From a checkpoint of a small image embedding model.
Model: 9.96M parameters, 64-pixel images, arch pvt, activation gelu.
Training: batches of 256, held-out accuracy 100%.
Rows from block 5, named by matrix and row number. Rows with one number belong to one attention dimension. Each number is 200 + 30 x the weight over its row's rms, rounded and kept within 0 to 999. All counts start at 0.
# v: attention value (model.blocks.5.attn.v.weight, 192x192), inputs 128-191
# proj: attention output (model.blocks.5.attn.proj.weight, 192x192, transposed), outputs 128-191
v.77,181,242,232,217,213,222,152,248,185,173,131,259,260,165,172,220,237,202,239,248,209,198,170,200,200,227,180,199,183,196,225,176,149,226,210,173,205,208,223,194,244,171,229,211,154,186,205,204,235,172,208,188,170,228,237,174,218,192,247,237,209,186,216,145
v.78,173,181,181,192,175,177,217,225,183,226,244,221,233,189,172,225,210,196,148,188,241,193,172,175,200,179,192,183,224,245,183,205,160,196,190,180,193,154,210,213,241,169,157,188,190,209,238,206,228,187,248,176,180,183,186,130,211,183,187,182,211,206,180,223
v.79,235,224,134,188,253,227,202,226,196,189,176,126,240,172,205,180,194,193,246,251,177,205,216,162,199,189,179,163,200,235,190,197,231,209,180,200,182,226,179,196,218,179,247,206,223,203,182,183,231,156,210,237,198,185,174,131,178,163,203,233,224,180,205,226
v.80,197,169,219,174,224,205,250,157,239,181,226,157,170,243,197,210,242,185,182,203,132,188,212,186,198,214,203,177,166,194,202,195,235,203,207,243,194,233,236,233,230,215,172,202,217,213,186,211,239,244,246,156,240,216,227,222,166,197,198,166,182,203,225,240
v.81,210,172,179,217,198,182,197,117,181,209,209,205,214,152,196,157,157,195,139,169,251,213,222,206,199,205,191,204,220,181,220,189,212,196,199,202,194,160,203,262,245,308,184,189,195,197,164,192,238,253,199,195,234,159,190,233,208,193,174,223,192,201,183,243
v.82,210,168,211,177,176,189,238,195,201,209,292,159,155,253,232,223,214,208,179,174,169,197,220,156,208,186,194,164,197,189,179,223,212,189,188,204,183,202,213,212,219,174,159,186,268,221,205,211,201,240,201,168,171,189,214,175,186,241,204,200,233,230,230,246
v.83,233,172,207,193,229,215,231,152,210,172,220,115,195,242,211,181,207,195,190,159,166,189,229,212,204,213,218,187,190,175,187,203,273,177,196,227,194,218,217,234,220,256,193,196,233,228,153,203,227,205,230,134,238,186,221,213,161,198,191,198,199,218,229,240
v.84,176,221,244,195,224,220,213,155,232,160,191,162,172,232,189,191,262,225,233,251,126,210,199,204,208,203,189,200,162,180,219,174,223,222,226,199,175,243,231,213,168,221,222,219,150,206,142,215,256,211,241,138,212,247,210,182,184,178,209,201,195,194,251,132
v.85,187,235,218,199,189,204,152,280,202,208,156,252,207,196,145,228,210,237,233,230,202,177,162,198,205,203,207,216,192,178,204,219,141,209,225,190,214,223,157,152,196,148,230,189,165,168,240,219,192,156,224,217,192,244,222,205,236,214,209,221,193,190,158,159
v.86,181,224,225,229,236,209,174,195,192,159,98,240,234,136,167,193,195,199,225,246,207,214,170,208,195,234,181,219,209,213,234,179,187,212,223,203,194,189,224,180,207,235,236,219,136,172,196,199,220,176,195,237,252,203,201,232,207,176,232,201,171,162,198,142
v.87,166,221,216,189,166,169,148,235,228,224,206,255,192,206,201,215,226,177,224,235,182,200,240,176,192,193,179,187,203,233,222,185,188,216,219,174,201,214,186,149,226,91,165,221,128,179,214,193,186,205,192,262,194,203,166,181,207,204,228,129,167,185,198,206
v.88,215,179,230,192,172,241,246,254,202,201,243,190,186,269,215,233,235,200,189,203,133,173,167,179,212,206,184,206,204,196,162,232,173,215,179,210,203,223,218,156,224,157,185,193,237,197,194,191,222,183,222,183,135,208,218,162,186,239,195,217,223,224,232,159
v.89,221,194,201,200,213,208,198,117,213,180,180,193,211,215,197,181,212,191,180,173,214,222,242,233,206,215,244,196,171,162,210,202,240,190,213,220,207,202,235,240,217,278,195,214,172,229,183,198,215,240,219,172,271,204,209,257,184,208,206,174,172,194,208,252
v.90,223,213,135,201,170,193,204,261,212,250,221,218,221,175,207,206,168,195,194,176,259,183,205,183,197,195,234,223,207,222,189,232,149,180,185,188,191,192,165,154,143,158,194,178,233,197,226,220,137,177,171,255,176,187,204,205,204,213,196,208,209,186,145,188
v.91,210,189,200,222,227,236,233,216,178,173,190,188,262,198,211,216,145,200,188,164,236,214,194,214,209,208,200,204,203,243,205,223,222,170,186,211,205,197,181,215,173,294,242,181,246,216,185,202,191,175,182,220,199,154,224,211,204,178,202,271,211,195,142,184
v.92,221,224,208,211,242,193,193,118,212,158,122,213,206,192,175,183,199,203,199,216,175,226,232,238,186,225,190,189,173,185,242,181,247,221,224,203,185,181,252,238,211,259,232,213,150,209,170,188,245,209,225,186,281,216,219,247,187,181,205,167,170,177,211,199
v.93,168,214,222,189,178,205,208,276,202,211,250,208,144,215,213,253,209,237,212,234,159,190,165,140,212,185,182,197,194,203,172,213,153,217,196,173,202,223,171,184,201,111,194,176,237,187,229,218,187,184,191,199,128,224,216,188,213,224,189,220,225,227,188,170
v.94,170,170,243,213,144,181,181,178,195,225,229,282,180,232,191,224,200,184,149,141,248,208,196,251,194,204,217,230,208,199,222,202,164,185,221,202,219,167,218,199,175,216,147,190,184,205,215,200,154,237,179,198,210,197,208,244,228,219,200,154,184,216,193,184
v.95,200,188,150,194,154,181,154,238,167,261,231,211,224,166,211,209,176,194,173,159,285,193,193,184,201,169,223,213,233,204,183,221,168,183,173,174,237,197,164,170,228,116,155,174,216,216,245,201,163,187,174,251,145,179,179,154,213,231,185,204,221,228,195,219
v.96,244,155,241,167,195,225,212,202,186,177,214,209,127,200,140,226,180,267,176,186,190,206,206,211,198,167,191,262,218,178,203,188,199,203,188,167,188,192,219,202,184,245,249,193,240,187,226,182,202,185,199,239,208,176,223,302,248,174,153,204,219,196,174,165
v.97,161,197,217,189,190,207,195,281,203,185,228,148,183,215,236,217,231,202,226,217,193,185,139,181,211,199,179,249,201,184,165,198,171,146,208,219,253,199,117,226,202,135,166,173,203,214,201,215,177,165,199,126,121,191,195,159,209,207,166,198,210,226,226,176
v.98,185,140,202,220,207,167,225,176,224,140,233,193,186,161,248,208,235,211,180,155,182,229,185,159,181,186,244,236,234,200,199,192,222,169,186,208,203,190,186,177,184,254,160,168,120,172,186,182,193,169,195,219,216,197,149,218,203,208,180,184,208,202,181,208
v.99,222,174,182,212,177,209,181,128,170,204,175,216,151,154,160,203,166,243,198,205,184,223,192,213,179,217,213,188,188,185,231,177,206,241,212,203,153,179,219,190,192,279,246,211,196,202,235,172,201,253,190,282,252,210,218,278,223,193,169,245,188,178,149,183
v.100,182,228,203,200,161,196,204,210,174,185,225,214,152,218,238,178,250,201,237,203,190,200,131,167,201,200,171,218,195,189,180,173,165,171,219,205,263,186,146,217,222,138,168,189,216,202,206,206,194,213,160,163,131,188,208,129,184,198,159,187,201,209,227,167
v.101,196,222,201,198,140,217,180,170,143,175,186,267,168,167,218,166,234,226,224,209,190,224,144,186,188,197,135,212,212,204,190,155,156,205,202,190,214,158,174,184,211,182,180,208,223,202,242,189,209,207,131,205,180,186,230,154,180,189,132,210,204,187,203,154
proj.77,200,155,205,194,204,196,288,214,198,172,260,132,175,193,263,137,197,194,194,171,169,203,237,235,169,202,225,218,209,144,164,213,213,173,195,178,215,200,158,156,195,163,175,205,248,200,185,220,205,199,192,172,204,163,194,222,174,217,206,224,205,183,238,243
proj.78,226,220,220,203,180,214,195,142,185,198,192,294,177,225,206,169,180,212,227,158,244,209,205,217,82,212,176,207,193,163,250,180,238,182,205,209,201,200,237,227,140,231,220,249,233,203,168,205,224,222,160,218,225,205,219,265,239,178,199,193,196,79,228,221
proj.79,227,173,224,197,157,206,170,201,232,233,222,234,151,240,173,228,197,257,149,175,190,184,198,231,151,193,237,265,195,181,252,201,218,185,203,208,229,219,214,146,171,242,247,219,193,177,186,183,183,198,206,188,181,192,247,283,263,164,199,198,192,129,208,194
proj.80,209,210,173,220,183,208,155,167,168,193,165,215,253,125,206,229,174,210,212,191,233,208,176,201,246,180,174,190,258,217,186,205,181,200,202,173,174,154,176,174,187,217,194,190,161,162,230,179,179,189,184,221,183,196,191,155,202,211,172,228,226,271,140,195
proj.81,171,205,196,196,244,214,229,189,242,215,179,174,203,215,183,255,248,165,222,226,169,228,199,190,138,200,237,150,198,262,248,204,183,198,198,205,171,198,241,205,170,151,188,288,230,212,218,184,159,228,188,211,192,193,193,155,148,214,220,210,205,139,204,109
proj.82,230,252,156,214,187,219,156,175,198,192,150,266,242,181,169,228,200,201,215,184,228,192,171,203,235,202,180,203,207,199,199,182,204,207,215,208,215,193,191,180,167,252,234,164,126,176,190,202,212,173,207,229,196,225,204,186,236,173,187,180,194,238,147,202
proj.83,217,214,176,207,210,190,154,213,218,201,166,215,226,164,174,264,229,193,234,215,215,194,176,190,258,178,178,183,226,240,193,207,166,214,202,188,190,172,196,168,201,227,201,168,159,183,225,185,167,204,194,242,170,202,188,133,227,216,172,205,215,287,160,182
proj.84,229,164,159,213,202,194,193,224,198,193,198,119,229,121,234,177,156,229,184,177,198,199,203,207,252,182,218,208,256,221,168,228,198,189,193,170,199,182,130,104,198,180,191,193,187,157,245,192,173,181,171,230,214,169,181,194,179,226,182,260,223,280,137,198
proj.85,178,174,224,198,205,195,252,184,167,173,235,174,202,202,273,150,150,209,174,177,219,197,257,200,170,221,200,227,197,188,173,199,225,203,199,201,205,218,185,237,216,206,193,199,228,218,167,210,226,216,180,161,209,178,164,220,192,172,200,185,192,168,277,292
proj.86,167,148,226,190,198,177,262,228,225,239,273,132,169,215,237,165,202,196,190,208,184,221,227,203,154,192,226,171,201,193,193,205,194,174,182,189,190,205,163,201,203,105,168,224,267,225,213,194,174,221,179,184,189,164,199,202,171,241,203,251,225,179,226,172
proj.87,226,175,207,202,215,205,202,210,121,182,227,200,209,221,242,159,233,226,197,175,259,184,216,192,129,231,147,245,207,166,186,193,214,170,206,195,201,187,157,210,154,208,201,252,270,228,187,217,203,174,167,172,204,146,209,208,229,179,194,247,192,144,189,221
proj.88,239,249,163,207,163,188,174,143,203,207,164,269,210,148,200,176,160,220,183,154,244,207,197,218,238,188,203,205,211,193,205,174,233,218,208,200,211,190,179,203,170,275,207,150,127,168,174,194,227,199,194,208,239,217,192,231,234,180,180,180,215,268,179,279
proj.89,166,169,201,200,226,183,234,230,191,167,190,125,213,150,211,249,226,167,251,226,177,207,180,163,251,182,171,161,235,244,167,213,154,190,188,173,180,150,201,186,224,165,162,190,210,196,237,193,158,209,212,194,175,199,180,114,169,235,175,205,222,272,177,149
proj.90,201,242,227,199,205,188,160,191,195,209,182,271,186,249,166,223,214,218,178,223,175,184,184,192,182,216,183,218,161,195,218,192,214,244,215,229,215,233,245,264,231,223,214,187,178,233,163,202,246,193,227,169,198,237,198,213,225,173,224,159,180,163,262,222
proj.91,179,251,224,194,204,194,205,186,278,225,187,200,133,226,154,235,205,175,205,246,159,215,223,181,167,186,241,160,163,190,231,199,198,229,196,218,210,249,246,223,225,169,199,190,152,187,193,188,211,223,247,183,183,237,199,209,199,223,223,130,208,175,252,181
proj.92,154,128,222,187,212,188,243,244,208,207,245,116,198,146,228,210,229,184,226,214,189,215,214,183,193,183,210,175,232,234,172,211,161,161,183,172,186,167,170,137,209,101,164,209,239,205,237,203,139,208,173,211,165,176,204,188,172,246,195,248,224,216,203,150
proj.93,227,233,167,223,165,220,180,149,173,199,187,263,228,213,217,134,141,219,157,160,241,188,223,237,187,225,219,235,189,157,204,193,249,210,208,217,218,226,180,211,177,258,222,185,159,180,154,201,249,185,189,195,235,192,195,224,224,148,203,164,183,180,205,286
proj.94,166,239,197,196,242,199,227,200,163,161,165,174,228,162,222,181,204,160,254,234,197,215,194,169,241,212,157,142,193,200,155,194,182,219,199,193,168,190,199,267,233,153,159,188,206,221,220,225,230,201,208,197,220,232,169,142,135,238,216,204,199,248,194,193
proj.95,215,229,235,196,199,209,207,170,188,189,203,300,177,281,196,180,218,181,198,193,208,187,181,212,168,223,170,214,169,182,237,183,228,225,203,227,197,215,264,280,182,272,212,229,240,221,155,210,241,220,200,187,217,204,213,221,222,156,210,156,172,125,249,228
proj.96,191,250,194,242,223,173,176,194,230,222,235,192,196,244,247,180,245,188,203,173,180,209,221,231,312,192,252,121,172,216,206,235,203,172,177,216,210,229,181,183,210,205,145,176,191,214,188,152,201,230,241,154,195,226,177,149,169,233,204,112,223,271,224,204
proj.97,231,157,215,217,210,196,164,169,218,214,235,207,182,237,193,259,225,216,139,203,180,185,292,204,131,190,204,206,187,193,227,229,186,206,211,178,196,215,248,160,183,213,250,218,208,215,206,181,184,250,146,261,195,164,223,247,240,190,179,226,189,152,242,216
proj.98,173,262,136,218,198,205,243,167,256,176,185,211,194,187,229,187,220,167,255,174,241,242,162,199,206,199,214,206,178,205,223,177,169,175,201,234,223,190,184,255,220,159,209,209,191,192,207,188,213,174,180,182,152,181,180,129,157,214,186,224,201,186,191,136
proj.99,181,263,180,201,205,213,204,193,241,215,224,225,180,258,247,149,222,172,230,176,182,218,176,203,276,190,223,178,192,222,192,186,217,174,188,216,209,239,200,194,218,205,180,185,236,174,166,191,227,191,267,125,155,189,177,153,144,196,217,102,217,239,219,170
proj.100,231,172,173,212,249,208,176,193,248,205,226,218,214,218,222,222,188,217,154,189,216,175,289,199,171,188,232,244,199,170,206,227,199,200,207,180,201,223,228,159,179,233,273,209,220,215,163,203,186,205,177,235,175,147,199,260,219,194,198,215,199,180,217,207
proj.101,209,221,156,211,252,200,215,190,269,209,242,174,189,256,244,189,177,207,169,163,190,184,250,204,230,191,270,210,184,155,192,215,215,182,194,209,228,237,189,190,196,235,244,205,224,196,151,196,199,201,242,159,176,165,175,236,179,201,199,172,210,220,209,178